A small text-conditioned spectrogram diffusion model, trained from scratch.
Model: log mel input, arch dit, text encoder width 256, norm layernorm, moe expert_choice, layers 8.
Training: nadamw at rate 0.0012, batches of 256.
Rows from expert 0 of block 3 of the denoiser, named by matrix and row number. Rows with one number belong to one neuron. Each number is 500 + 50 x the weight over the matrix's rms, rounded and kept within 0 to 999. All counts start at 0. Numbers have three digits each.
# gate: expert gate (model.blocks.3.mlp.gate, 8x128x128), inputs 86-127
# up: expert up (model.blocks.3.mlp.up, 8x128x128), inputs 86-127
# down: expert down (model.blocks.3.mlp.down, 8x128x128, transposed), outputs 86-127
gate.29:539503463559597493469419514512498468480481505512541604451495487429526523472571486472488571597521568495560452468477555502438484
up.29:561461486537466511502518503483487538473533580526469522424456472520476445488482540415378513463493472496469560655455547520492611
down.29:488517522460485454469588547467445566443430494493466537462528432541496487532518491504487403447514554516470424558507514523553557
gate.30:579457438453582537452486504462493513441533503453598537475507568435516569501515517558523489461480527482463545576392462534475517
up.30:550559564458514522575515481412477535535387553446572506524468495456409509483572498519506380611431470537617529420589587531438424
down.30:503349491543560523429550509453544542406512503561477504534480520453578670574458501502435455397445555477546466464604426557495446
gate.31:546529529470502417506518502483436493483518512488539533485495506525534478470541423474503554485530488541523393474596530468501412
up.31:533526575472514446506483510445502462473482536413562484498537511455583522524484474468626507533466492472471501537440455470521431
down.31:438511545577558479526495509424573475482505528551447529501487465504454442498501463542536543490476545496509526544491523486487412
gate.32:503433463499516470440531508443444546517528540479503567522415373356507428476588476498469504500571521574479477555498535554523438
up.32:480573615551509562467499485582525533426500510514559372506590529617576471533534497496489459520509446476565467490488399428441541
down.32:477528596473528572465570520531457475645483429512406568492491498462399497612528521546394377447471520511552496500615555442497558
gate.33:548517588472498435510526471454468512448371510441488561508503491464560624419481551465525453483460516491526568469426582514477450
up.33:389505434574475562511482408664486553525517455466491516539513475468514487544486461652442504522514571498508546515479441546458532
down.33:446529575553477454539489431385504457521582460477410526479434465433498495499476551585591508495514525548525517427504436471532476
gate.34:496469583582627544550402562564593535434518507552561455462534638516487678503578557499524516547546629436643463540511536405400465
up.34:462595471545556520597547605534521451518452520476519539580462547485492594470523499481463561530530456524458492521403529475445603
down.34:537490492510469547406456521472550505437553412559567505546581383612513514578438462527572475460520450464543521439455443513535620
gate.35:558447466438581545522495576511554561379498473492448495474502509563549573464496539542537427581483537427505513508434528547507500
up.35:536521477446553485529469519498533545422377514431486468528544505626453471527519561541443418568590528440520438453605556567473473
down.35:428595446555516516458586486549557487522546493557398546521429486488516457515537596533516502408512544612525415440486445511478519
gate.36:526515509516454563460585544405463530538528538474439409552551554473457583548495516479602499534459542576516538464433521469484490
up.36:583421511485436536592475547544455516548490496482542560516490483428488535463491463453524515480413448402454525396516535464494466
down.36:528521517545506471489549481605529538428516491488482527475556500493511478425481475446479460418449550484528444537454423531479450
gate.37:527514529576534496424586506500492441495439549479485583468490425500556520454482455498485522549514450469496481412511427574533433
up.37:583518507522509491482419590499448458464413543427470483473469630550554613521517503454514468573483445462558534474559485465448545
down.37:509403521514559490529466418478544503543588416566596539496513429360478471497467464470539470514513606546515508442555521530523510
gate.38:534478501544568487486441479491480488425534539502551514452482503463530533465462513444470539605507566525549483519461605473454480
up.38:548466496454517517516512455499542550507514498497525530555506414541455422499533529516468541478474575469464423549507524484514514
down.38:442524527447519501465488495545433512476520581553440486443557435499466483546457527431469452497475532531403512487500564531507518
gate.39:652534457529441468571482572477529656521397600434542467549532532483597535508464532446503457423506510504467584451444589468470458
up.39:495476513573466463477485531540431482562436528413521458594577524461612519584440468416533548402405517572385440483510539419410483
down.39:395592476379560510557533392462492519521457526507451472580404479497366394481479607486543481591557498480352534537440478476486434
gate.40:519488379499597482437508512397504557480535515499526543548446407429471424429542474473512508523513554500491569473424566558516473
up.40:468515437524471494450491586520454442529469467525546491442528582625492540475576506502522555509503523487499447521613461455463525
down.40:476473514473551464485472545493548437537556629491428484433571511441440548462570537494535443452515495416445529536547551548483483
gate.41:508512556488464451529558449493504527428376551435503558495504527429503620477496519499517417534477527445527633516373535583423447
up.41:500501522445494560568449563507652509502559485588503463507446524480456467570416460465615529522515443558411381495510414413495431
down.41:546503545510532457627439494489594464530552488599570525497437463506430441518494567489457456548520464526616426503512426550538540
gate.42:546514555527450563479598415502499582440388525475565509511512545362419527502503546468522468529503544453463616557348579487400459
up.42:442582546512516412526559539511513474601592455522528444523495507498565539492470497485556565537451463617490471556459445441594468
down.42:481534550477545468586474467496502475596595551591508530511458590573444469512469606492477566564481467406492483546412488478552544
gate.43:521506460486524444522507509547475485452509499501423614480465473511473485464499541510585514461557482471503534424503506493509495
up.43:493362420526507541505507483454519534461511527542498463535490449477495461545553517562447473474476484466485488393566506492517542
down.43:529656497509455531536536488461473518564505533499470496514491517614504557543512501486543472428504476463499467409533467482537523
gate.44:562415461571496493434457435515386510494519536485556529544433507495507463472513568500459492417515459394508499545468528462470536
up.44:462616472516493480445529528520568524479485433530549456467506498644484463515562496602474506497532526441529484506556427497510539
down.44:455458538498492513516492471475407538473601563514492561497458535386534499473527484452555468426484436524514533429503555519584487
gate.45:471463482483492463537490497594466497484492585500535547447509544502397561462541533451460522604506545511472475588363585485419446
up.45:466506503562534501466537570551431470551554555561468471507486583525500519532564459458567478359510521604482469476508568573493512
down.45:496490493493420518605525497481554493484487461566511522484467423516482473531487470479534527569475421493515481443495426518451511
gate.46:524481530515484474493479529537489556427467466480543506552510556553503519498468526511534465519541468415487460472385525479460503
up.46:472561446470518462537469459558517496421531509560443503478542549522580463525527504511469516477525518448508500511472577533446512
down.46:513493495498521493489508530527517501562453470492490515504475483502439514560473504508452531511495522491516490465412491493459489
gate.47:522410521579547555522502559501471531479545493522470487547509518405563541526477502439559518523558488493524520422563520486547448
up.47:467482475485512477541495518491555537392444497466470449506529569589434456481542500613511481474531481396556466419521430511475511
down.47:537510471522440447478534522468434438573567500549484443491478518445509505490496507437507518501554459462577513394515549528507535
gate.48:542535502532496470489465460447480479560492524465567648487521484474552423385577479532409489504542548557378453541462605608534526
up.48:590564461440460485490339462485526536537584493509593532441547488439545505414417505534449453563487567524493501605513585438464455
down.48:472415586518573517467518541519478598450445478474484497499469513504441593444486493466407441562512528418434538578538468494501443
gate.49:566476532563549469549467465495560517445504521466503541496446428380536510467396448519459526539474516454591542476492468445514469
up.49:426429489418555540542486549481497512456518513502479421399618560484385415495559491537442486489445513528460477464533489445558410
down.49:508533426464520412538504494501482609464507463549498413600556462553411458489520488460564553500434561516533449439538502613353572
gate.50:464474499498510448479523515515598533479475509538560565507504512517485519452541510570474490564595514542430477601391526537498431
up.50:451471487575530490461555511489482483463520508463499472480477455531389468501462511454556559455592551525565483450473476500513431
down.50:537520470520452465517454456499497494605504538523397534525519582470494426528492522487469523416479472427552518515452509549490502
gate.51:519511451438490557426497470433496515431453503469625509479522535446493524523539487538532416546416516472464512571539496546454516
up.51:513506559544475469441516531490488471456480491492449490589510490567532536491452560470535571425460505595488486522505511431461513
down.51:436560553461487481486475432498454487609509516501541597548494524460483428489483564546527579632390508503490540492377501432484511
gate.52:468506507494486422596523489450555517463495550511435528501435495518493510453489559521422530481593496496523507467485500506494489
up.52:525505490440468466552494476530480518522479491503502552483495503444552573517449507477568428519478491429534528547486511528514480
down.52:482495456499516489495425479517571437450459533503602502510505487459472460508449509503485471559467485506554518520492582502487530
gate.53:512470550536458500531492523493434475445450519402535472542420440588630398452606534508530513493557533570469460464539504547522478
up.53:477522523453528427501442554601571501537474410516505518486581524460450562597459504579519578475465468466561407502516532381449500
down.53:538540432491445464503446565483515485414501496505507424533482596578577494607474513542490460468536505493447422452422528578532566
gate.54:538487539489546555454420554502515557486578544526537445443519554487497574424484542542519534557566563440617430514505529369428433
up.54:458437491485501444395465566467586497431456494520472486418488439522498586571450454457465584505498541479645539405558498578487420
down.54:537521522521416507348478539497537544489527539544501482591521477614539491535482549492480476465511525451502607535400444429479632
gate.55:518551478554521505524407476508456523532517515480485657478424488426474427479506408486446443458530553528554514520673541495535515
up.55:554519477507526703555480472497528561462439511564470479548465533468544499509525554520432566509474401536427492510473545530494502
down.55:486521468452470677470461509544455529499546478411497504569503508519507522437470644480436486443479624500354549509522452460516455
gate.56:507430475459623582575536520535491586402570573593482398535512511499363589551523521459483590416486594402504551534446595450464535
up.56:513583441521496473455444443456414447578494451458539478508549517522629348416511517516591486480539502565499513468593478510481520
down.56:479431372500481542462531534490536492477450476475409529486498428485489486388386496532544486442536498524435407433546512463426519
gate.57:535518492476511494634421480525567455433451514464531605550440490403525559479494525482416501545434463525493517479462497524457501
up.57:469424491540575455502548497392364525521558498477463493461513458530506395510520476405518443445549518466578459523553606536455655
down.57:487462390520584577591554508569483503546535472539492445537482453560534511454419564428532464515543430484461494510506498475507448
gate.58:600484470496516529492523453534456561448452548463554572481488580429464580474522507478454478552436537502508541569439534515394480
up.58:485477366370489444428626486432616505509437500461482535514469528524367459534496502589442519432516481498552390580474435381442540
down.58:488455377582539488533445521387402469468550512531436480484517429448567493510512476430490507462510528562533507620545647422451552
gate.59:562493426440467500461639554495654533466415504540473525472486521539368505479475512517500470509522486456568367486490579404446463
up.59:480522512544527455558455440536405464548522427411568462549524515479530366577532518471438522535496499522529510486607488515520467
down.59:481540430560567542555410505511393495486544511456464455452466520470584544495511500459508448473459514558555607580553463438459509
gate.60:464501534563543530514548514535491458442494509477422567516535505444526552510446506465481464496503500461505501432521512480471525
up.60:435468528535483496471482414528486461566491539490554494514512469505467479498572437465444568581492573524442458559498495475511552
down.60:491577559498484476469479499492438446527558485478513491501492477549543437508535478514481587526462447449496501444508461478498496
gate.61:538469485508588506397449517478530542468520474518555557396509557385519552513560522526539533620485524463582481527439521501423446
up.61:449501484466438486484676443468423498506487535484474542585498362504520352497548460461462454460472428583333513465442437575542527
down.61:573559469480608499381399510440566509497502451515540559558624544489478559451541467530490427461502566422394397548474521578598524
gate.62:493522563614529545574589489472410534475492522602553488447446476494569572482573486485574390471513531523596461547433576648522514
up.62:492440563570513532592455579542639406432445539517523435557499507620510604541517508501434576477498560466579468422502458430505581
down.62:482499479508530404543530409496368474476512545553548466594476559437502524477584605553460541532469426586423478511512595406496503
gate.63:405430473436537504542520561485511580492546574518504465436551588505457508422618509534483535526491537530520527460462551513492390
up.63:575538545544481503479517447564534555507424508438486442526491500594444538516355585469608506507513478441443515478468494465458505
down.63:417509409399537411521568518589456572450499482547527449572541548508524457472470518522512558519486568534564450473528555484460493
gate.64:534494463550549436487479478535514585522527449613453581459458424535545525465544491513570553547458547511443551489385517552520472
up.64:496543513461524458523397503586550516478408460478429580499475443509532478502412479456572508551517458503505474431458507520524471
down.64:534398480491499458526548559519499545517629460482589403429506583444494574549454461544501552468577526453471510416484527549530507
gate.65:537367455530488531512566522513451539453565558561517483468442429453407528511588494395437520522471547465508550560443542525569440
up.65:543414410475509491477426525508486472366526448493465473442487576497440562495527497446522379570516481463571550550589449436519369
down.65:494544568461417513481447481462476509529584587526594434475575426493581465530608536469537543420453614580440446587548537573472609
gate.66:514511458463500566472470497387545443456538585536579633448467469459521596471514525563611526457480496547572548466516467530522519
up.66:442511453525508569500512434489418526558532453437455473474495531424419421498526487427386527533430494466495548501520427485494534
down.66:424495525505443435413531456530543518448432527570539559540487507467475622514449450529484435449479499591449470454513473511500452
gate.67:536571464538523563450534495553426572433404565525586422515540424534509538414463470447512506579495546540483521486447558603480519
up.67:523469514444417498501605482467505559564508513425499531571485492512515512405544536548515499631470491453542435605513567490459497
down.67:459556469497487525538404599575612537489449489498445503520482587535521512389480458570491514384591431517446575563567459529481493
gate.68:535580426521544520530407509500425538564589526512497639498423563405478436471582401500402498505489506550559474510626584445505507
up.68:555372478485517496495555536412537517372515525541507458480573503547488533432472551481549457426555552378455460476463550588547507
down.68:467547559495514473629387524468474527548560475479506568420481530475489432484473562528523476465481492604486531479454433502509468
gate.69:508517535520531486440601478461457571436536604461448518530430394447515453479530456434533389514453525578425511484378523592569395
up.69:570499490528449474523384479519587529533532500510561559484489401426532484495532519403521555510482518615415524458508498569442482
down.69:438533508430534490478617558545426491469453516510422456491477536535502520474500515598516554527524461417419490438509509557409483
gate.70:541459541461471537528460505526471580419549557497526434449485501541469481511609493460405515475466474459510460657528509512503486
up.70:499581516473498501461509575467491490485520511494530453473476621522480609464521459604459419538504473471553563535534543513574407
down.70:443507450480433507525582441466495499413413530536468497499528452451548406459554510566487474474539569477556514575498409545505532
gate.71:574430497584508517486475452464496488477480533501537446525549549454456520535477541457527450430535552498483519477466559480524520
up.71:543410523520531550447503508443477531530518565520510467538465488420505546531478449529539451381591528451492506461521560435544461
down.71:539517469507465498579562519468473487505426544508502492523513536522497539500469513454531452527524557553468496514528468511507533
gate.72:539544404604483561421573510494505557430452575527586476458561451546446513420444540438478512458663602528582498554494437595482468
up.72:478495441604462549428641471535512507517397528544509560546593488543391488447421533431427524536490526555544474509514474519449489
down.72:518499418415483540590507504466524526475428464505532489505446487566515500505433566528451466551451499466486431504481510488420472